{"arch": "ecapa_tdnn", "dataset": "tunes sung on syllables by a formant synthesiser", "input": "log_mel", "norm": "batchnorm", "activation": "mish", "depths": [18], "beta1": 0.8, "beta2": 0.95, "grad_clip": 1.0, "adaptive_grad_clip": 0.02, "epochs": 22.3, "lr_schedule": "cosine", "final_lr_fraction": 0.01}
Rows from block 7 of a small audio frame classifier, named by matrix and row number. Each number is 128 + 32 x the weight over its row's rms, rounded and kept within 0 to 255. All counts start at 0. Numbers have three digits each.
After each channel's rows are labels from the 100 clips, of 14976, where the channel reaches its highest value: "strongest on" is what is common among them; "lies over" is the class under the peak. Only what is clearly more common there than usual is listed. The data: tunes sung on syllables by a formant synthesiser.
# c30: last pointwise conv (model.blocks.7.c3.0.weight, 192x192x1), inputs 0-95

c30.97:129131132135146094162138111120142117129095087134145135098106169143173127118168161052100123112134105084152117101166114126065127113080106135106135150148149139116115118067062119141137125115139061108123127117056127155088112117107185057125156098107101111093146079085073093159099151046136129125
strongest on: consonant: /l/; vowel: /æ/
lies over: /l/

c30.77:119068127161120121085132076072165090037109034081123106078107104129126129079123146073106083125170170119084142105113128070077127137097113125069093122130050131101117113128162163084127133071143181115078156107162127117162140075103071162139115148130121100140072104079112145158135102156095083143
strongest on: vowel: /o/; consonant: /l/; clipping
lies over: /o/

c30.81:086118131112139181131142177108191051147106112117122102126148103154119123095131138119138128126126122183133108124172143133144135155126120174138144147117146173120106132183197205116139082117165209142080120120184175176160161116123149226148108123120101126178153166123183175125161091178153120101
strongest on: consonant: /l/; vowel: /æ/; vowel: /e/
lies over: /æ/; /e/

c30.31:095121104114081152078194078089186120143125114094132095152118101178167167108117105065129075139124122108148163090155188096151158102095111061061143144139148125132133157101101134156144086156129130179113072120082080143126054066124109159100092127144147116124164106126130125031213112141122105047
strongest on: vowel: /u/; consonant: /ʃ/; consonant: /t/
lies over: /u/

c30.158:161178161167164107169146182160156114155122139147117128149078118133148116120122164143157153108151140138144127143135110182167116136116143132134116176061131170064111150140155083197120044130128114149145128127126140164133101137171119083124078108135116124112190134102115121133106137143149170135
strongest on: reverberation; vowel: /i/
lies over: silence

c30.139:130118140170132149121165183145133127093102104144139159133170114102153099091123152144142128130203166132145142167163172095138113138140144166147069157104148116114138172152131091094135098113098133161208124195150114090085169093105119124062132162139152171126102130193126104135094150111131159186
strongest on: consonant: /ʃ/; vowel: /o/
lies over: /ʃ/

c30.23:102125055115127058152190104131141094097117122149164194180156087072113124120106092153184127162229168114156149200145136148113094113168145113139081111154111120098115208124125121135121161108160145237139150198180148146134098138173103146094158134116134158142129148132155131140124128101099187150
strongest on: vowel: /u/; mains hum
lies over: silence

c30.55:086098076114151119170150178130134122092102060137106108124177135119132046092103111099114086124161139093151076175118152115145070101102120155145077098102129120126120147085082089180078112092162131162150124196113102098098130164164136150135107096128119118114155169114072089130154057060095155188
strongest on: vowel: /æ/; consonant: /ʃ/
lies over: /æ/

c30.143:179133149171111093096149089103169069139162116088150132147144138103131180099145125125129120167153190112110181122165180128133162106121117111107086128117127209050145094165136177078163122133085165103146150137134125103139182074095089146090158184107107164139090108165147180172132146175148101136
strongest on: consonant: /b/; consonant: /l/
lies over: /b/

c30.42:142129130134093074098134125099209101109147087095105080128152144156069173088092120121118086187086117170093135119154085085184118122111108134093089145133146145158138207139098143137115098134106167151099098058097107162190109128121133126137164080122109108126145166130171154075125148139104121072
strongest on: consonant: none
lies over: /e/

c30.44:156173192171164148157077160169143104225113160148124116106089122155165135151198204127112149066056150145145146090141143183072185143097123107138166166107158119150166093128157090180134054166134117090156126075083116161140122126168091140158110070149134121118194101141135147059111130120141138081
strongest on: vowel: /o/
lies over: silence

c30.140:215134208178125085147111094123107129140167144142176127130049155088135122136206137088151138092081176076148140111064107156078133154116136165128160148137103125123124116125107160087142126153093159086137121090170139102126144145123127094121146153111191141155086118168131161173098195144134116165
strongest on: vowel: /u/; consonant: /ʃ/
lies over: /ʃ/

c30.149:124138123131148119165116149107074140170130149117136100096140167096162122091142129133141165111089120139149079131127139150133125107115095142137159084167093102167134077182118150080139099144042161094127163126135129096119194140111108133134153174144131139098080108186187175153102171164131120117
strongest on: consonant: /ʃ/; vowel: /u/; consonant: /t/
lies over: /ʃ/; /t/

c30.120:173165152179142123143098154205056179186109175143101146110085109108140085210107158169137142100111117124129104125101107177110110154132166134148107126112138119141153135111154078173127118163150086151131083116133116176157088144119107147160148161136120100059141128101126151104149138118135160091
strongest on: quiet level; vowel: /o/; mains hum
lies over: silence

c30.65:188117142184070137099184101082131136098123097083157143148179101047171075089155166126133143089209233111112091152100167080106117111124120094115124136151121079133100138106116125090085161127131140147088111141173123130165131136086136183158078133121149151136091123136092089132188097124083093146
strongest on: consonant: none; vowel: /o/; clipping
lies over: /o/

c30.10:181127133118183075157124127166118137114182131195142192202138125077141111136098099162222163124121122089141121163148149192136104159190220113200085154109116136128148183117131088138126122135104069144164102131114130080165096178149126132147125100133147145123161130171139105153112127087165158130
strongest on: vowel: /u/; mains hum
lies over: silence

c30.54:120137075137087047104175155130142102125133144097149168167156097066145100103106108157147107141246177114109108148136150133163074144140136135131073098141065120101158131103076110091106147141111133120180184231139142139081169110113109110090153128126087170081120126169139125152108159070112137136
strongest on: consonant: /ʃ/; vowel: /o/
lies over: /ʃ/

c30.39:138118140133135174106059112158159152119170154111078107106079151137083147102037127100114080159085153148093164153101012108124123185148102144109106102158130078181109111136156162145160109123134119113094099099111107111136122102131101180150072173121105118170130120122151155085168129151221076128
strongest on: consonant: none; vowel: /e/; vowel: /o/
lies over: /e/; /o/

c30.99:120107137138208102218091147187113099148120097167101095091108236106149140113161120118155169130061138126195143157104092208106111145133174208177148176107111178126102116175158147170140108113161148098163152141150206154183136145209147156163129111161105166163140170146178188164072081147133132164
strongest on: consonant: /ʃ/; vowel: /u/
lies over: /ʃ/

c30.141:123036154121025152087150147041124153079130085052170118140133123140146143100165106090050086118152126091061107085135159024130144113047007091007169153156129115122110133156142092116111159114093103161110162126147141104147103092134104121126128159099180086109125087159153134121124129148136095098
strongest on: vowel: /u/; deep voice; consonant: /l/; muffled (low-pass)
lies over: /u/

c30.28:163115165168029155079136185026155092102116079044117107135137105136116118029140151085079128148128178106083179055156166030124137161077041092053103139132153102132073134140142143088153157081108123149092124141127146139172119154146093133151119159122128126181177132110136174122093108146131118124
strongest on: vowel: /o/
lies over: silence

c30.176:109085135115109104150155107158092144104151118133144151132113200129141108102138106121144181065140142101131108131093101151158113129141125145133100126182156042216083141158132083138111053128182104167119135139176156136194142201168138185203087106117163138148134158139178158107195187145154121107
strongest on: vowel: /u/; consonant: /t/; clipping
lies over: /t/

c30.51:092126095101135130115092060106120191110112166141134118088175145077122131137090100114114120090138129103129116135168055125119165159138127106138151167198154134198182130155097070104088141161152150169174090079130093083120153084125158137153133112164166105118132131170136091118148104168088111092
strongest on: consonant: /ʃ/; vowel: /u/
lies over: /ʃ/

c30.95:145145154154133177079210111141146106169083162102122118147161090116143107113138155159117104084139157160115105106137224110117159137135109129113146141098116083114112116124135119112116098145088120151148162167168115114145164097121053184130089137118114182127134142154151142078151105162123115156
strongest on: vowel: /o/; consonant: /b/
lies over: /b/; /t/

c30.50:185066154160120127122089104111122150104153088129114094131104105129162107139180118121147107121075140121127076066091111114156161126106138118110125070136098093161078090098071141178081167087138174113090144118122145099152087179144140155184106125128104072196092180130146167078141105121103110155
strongest on: consonant: /l/
lies over: silence

c30.24:205122196186138058125149050110111102095158124146165164172069127132170179157206117101144122135130188106158169085130139132113160132155129134109135160100103194114076100133165170130131152146196162093138168081141151150173065123191091098135141149116209133154139098106139117162153161159125136142
strongest on: vowel: /u/; consonant: /ʃ/; vowel: /o/
lies over: /u/; /o/

c30.170:131126122164113140118115137137156139151112122099060129091187078115045116105101116137139071166145187107072142150111128127140102158145142116134057150152150051110126153166150118108144141158126069125092140146190207142109134140087174160122134150093117139092066107114134166177117103090117125124
strongest on: consonant: /l/; vowel: /æ/; high voice
lies over: /æ/

c30.121:170146177147145103134130116119126104134174127133116124165110101156140145153178106120169105126079143068149112116106198134138199123118140108127139119146143143114115132131145177154136074133194135144131093125176190135142096149195172206162056118122152121156083168137153177117136077175156112127
strongest on: consonant: none; consonant: /b/
lies over: silence; /b/

c30.165:157117133179099138080168131118154142104149131105138157130147082076143157109100142155151132117175204135123134154131166126162120116143133084126124098158166072162146138147109152095138149167075116133083144153174102114113209145066134184129103157109106190131090139170119115156122140107133128167
strongest on: consonant: /ʃ/; vowel: /o/
lies over: /ʃ/

c30.184:182101161144111174149159173099158117097135068069131145166122145175154131050140165072119156144150156106133157139133159148145125120105076115108094121074119120133058108133173121112143144069163092102122171079112104129146070135130089081162121119129135138156113103111159130164094149129192135131
strongest on: vowel: /o/; consonant: /ʃ/; vowel: /u/; consonant: /d/
lies over: /o/; /u/

c30.189:144071159146143162130082136087135113077130056134093121126090133137105101048140123105133144117111129125160138097123131110121129131104118123123114128134143148087115068121070090099135151050089116093151153154070116036051149094127100050062149143093091106170131158180166136154071117075164102173
strongest on: vowel: /æ/; consonant: /t/; consonant: /ʃ/
lies over: /t/

c30.136:149146114127200066199125115192139111120131125209127170173101162092126095134101071144230166115133145100168146165109124187139111153143198125173086166134154130132147120119116117110185093151115111125189091143162159131142154203131108134143142123153136126137111163127173171160133157150195114115
strongest on: vowel: /u/; consonant: /ʃ/
lies over: silence; /ʃ/

c30.9:118186121110123126150138104156132128212109198127106144120141163178129154169124157146133144141078086169135132084126147185109156126158141136127128110069143094139139062133140151168179141105129153093133113047130122161138153137130122096168110167174098121149155092089124112133082143138157160131
strongest on: reverberation; vowel: /o/
lies over: silence

c30.163:108094097056111074147255100099097112089151098131232228245087157111218115105159079074154165118183105110160111129154172128092110102142130124112148149132157124103088129072087136139119129129098130159163090141157113099155126093169091158130128110120097160110140108124143159136148159139143133149
strongest on: vowel: /ɑ/; child-like voice
lies over: /ɑ/

c30.59:136111121142169112147214125137153106105135096157185206175121155109182116132192123100185188111147141104185127142125157131101094155161164160140122119171080121119084145145133143095114152144131101174168125122209188133158116166131133163153142125111110191138123152174159155131112112096146117123
strongest on: consonant: /ʃ/; vowel: /u/; consonant: /t/
lies over: /ʃ/; /t/

c30.104:115166132096131106126161135159116111173119161159170181190114104118179068180127093141190177075139101094140129121115135135099119139165164085165115163108132134134116148115131133108111109144150111185096119158178119143169109197116107149146066101150113132116196136110139139104155116145140170131
strongest on: vowel: /i/
lies over: silence

c30.36:159139201199130196150125172122199125147142132134116098123118093180139145111165194111099120126107189145134134125161151145117167178121104122114147170088132131022131110120143102154158067119111086125132099112138177127088132101087118127071089155107100129110154088137122141150107071138204131048
strongest on: vowel: /o/; consonant: /l/
lies over: silence; /o/

c30.37:163115133120125158110090133150203110125177139076066128109173132174077153075107111137105061204100163149060179090133114113174138180089088172075060148120198143126126167104122160161169090150181150169113091107073103123125108090143135176103106116129116143178178135113145110097203109177194111132
strongest on: vowel: /o/; vowel: /e/
lies over: /o/; /e/

c30.166:127106111091164156161135151140159084111106077145090084139148192246089142078123101128139095196040038170126096124105148157228172090127127174109122104111161145156087140133158159212146089095201130163128093076082084138142077113198158110160134110149111130170143163101141137083129154119181094147
strongest on: consonant: /l/; vowel: /e/
lies over: /l/

c30.153:160167144149184084177079147174056147139107140196108145137113154069108102214118111148146164100084155089147128147083081199094117160158192092180109098115119138172139136112135114134140121139116127139184126105094105100154085153119115133131151138189149099091153125136156110105115123136161132101
strongest on: quiet level; reverberation; vowel: /o/; mains hum
lies over: silence

c30.43:163163127155130128127106170217106139161086189130098130149130123130085091177071134166143088095138171135116103187059121158110069169140151129180133089183123117191151151144173158129120103188138154129111123125101170219166135108129159147181132093190147158143105123160167150133148166161126114075
strongest on: vowel: /u/; consonant: /ʃ/
lies over: silence; /ʃ/

c30.20:137159114134131070167198118155119133121171129158180219203155149108162121133140104116210183136159142113202112171104106141141105139163197119151135162126152153097074163136129135138145110145122131182183124123125091135194141118173078132126137148183165156169198112145121125163149107153147186174
strongest on: reverberation; quiet level; vowel: /i/; vowel: /u/
lies over: silence

c30.191:216168183169116151081076110143144105143180133127096127104120108150117175124136127122124127194088177096110226111139099148096160160123103117135127081139149131122148095116166176084171138174108194109141140089071118100151155090107049131151171176100125147179128102136193183080129169207186122121
strongest on: consonant: /l/; vowel: /o/; vowel: /u/
lies over: /o/; /u/

c30.29:149159169142129096084146051103175128116215126141142159156118087096145170114126143105149116185139182108120182115126093093117123107151127085086072159168178157059144078128127118124144146120112143140120114130181133073071160076136163153071179181094122125139067084103099161171171118141168103129
strongest on: vowel: /ɑ/; consonant: /l/
lies over: /ɑ/

c30.168:116115095103169131110131153171148121118072134170124155182144122143118133123070058149177128142155132081125129170129142143160102150172186088165081159150132152095168195133147160117174125155150087167122096144156157136168124167119129191144150125147097144125130136083159154110166125143162118090
strongest on: consonant: /l/; vowel: /æ/
lies over: /æ/; /e/

c30.146:161087120136133113136139101104194062090148069115110122100178167119098168029117125135128114203138152181109161133170128089134149077119115160116116108094136117091124132141184172081187146090115108146154126158177102079088174127151110090072156170110116128130081084159097074217067115129129151191
strongest on: vowel: /i/; consonant: /l/
lies over: /i/

c30.78:163097141139031143072150139052235085100181104046139093146106110172129169058122154055099097123126135128090209051196141080146141145061043088021080138099103149105159123080104145117173123145109135134102091120094118114148119088095093151153097135087057118156161086106127154100121107117150084117
strongest on: vowel: /o/; consonant: /ʃ/; consonant: /d/
lies over: /o/

c30.76:115175138108137165182143186185060229133095174158160122138077119130157086174126114152164180050147125075155065149067089172075127182146184110165149116058077132165148151107132115150084112136124141123094132145124127151180110133127115121192082125160134111148168155103120141107140147136135147153
strongest on: reverberation; quiet level; vowel: /i/; mains hum
lies over: silence

c30.30:138170106126158135197095201147128140179046157158105122138114114130140061130089144110115143073079117082130094155123118185063094165085126121138103100120078119145142114064123098192143107157082095108057086115129143150148147164067152151153118092128080052107164102070098134161134135102103148075
strongest on: quiet level; consonant: /n/
lies over: silence

c30.138:113125111018123135115132130155136207109200150142085132123129138189059192134087075144120095198111061132091195088138102144159156115125125117099081139132110138092109109105168118122163111115124116120166146113092099103099126106089115110107151175100105092215180106153144128126123138126203154174
strongest on: vowel: /u/; consonant: /l/
lies over: /u/

c30.88:125163127103115134092150077107123138175169153139157152167124119160160143159142158139115115079119120158131119092145142126113165105111118098099142150139142109159142121080100175157153085141185113090093052148078088133137098089113148164183105105132072139182112152092181138123203147104165073157
strongest on: consonant: /ʃ/; child-like voice; vowel: /u/
lies over: /u/; /l/

c30.18:107157095064152113142094160176135119153114133139065089108127180171112121132050100161129085134070056129106142113119105163161136129097128161122067100129105136150117105125140123153166135143134111108152127131092113121104154148165126104119082119130079135189161101161104074166086107071137131192
strongest on: consonant: /ʃ/; vowel: /e/
lies over: /ʃ/

c30.71:160108102118144096114124153149152106114117134176122136173158085150118125172104117129155138123107169093172151125146145111132153141130198084170098153103126154128140145142126084077174109143096107151167085150134165141163096156135133098127084128161148141158140105148153183097105089125140136142
strongest on: vowel: /u/; mains hum
lies over: silence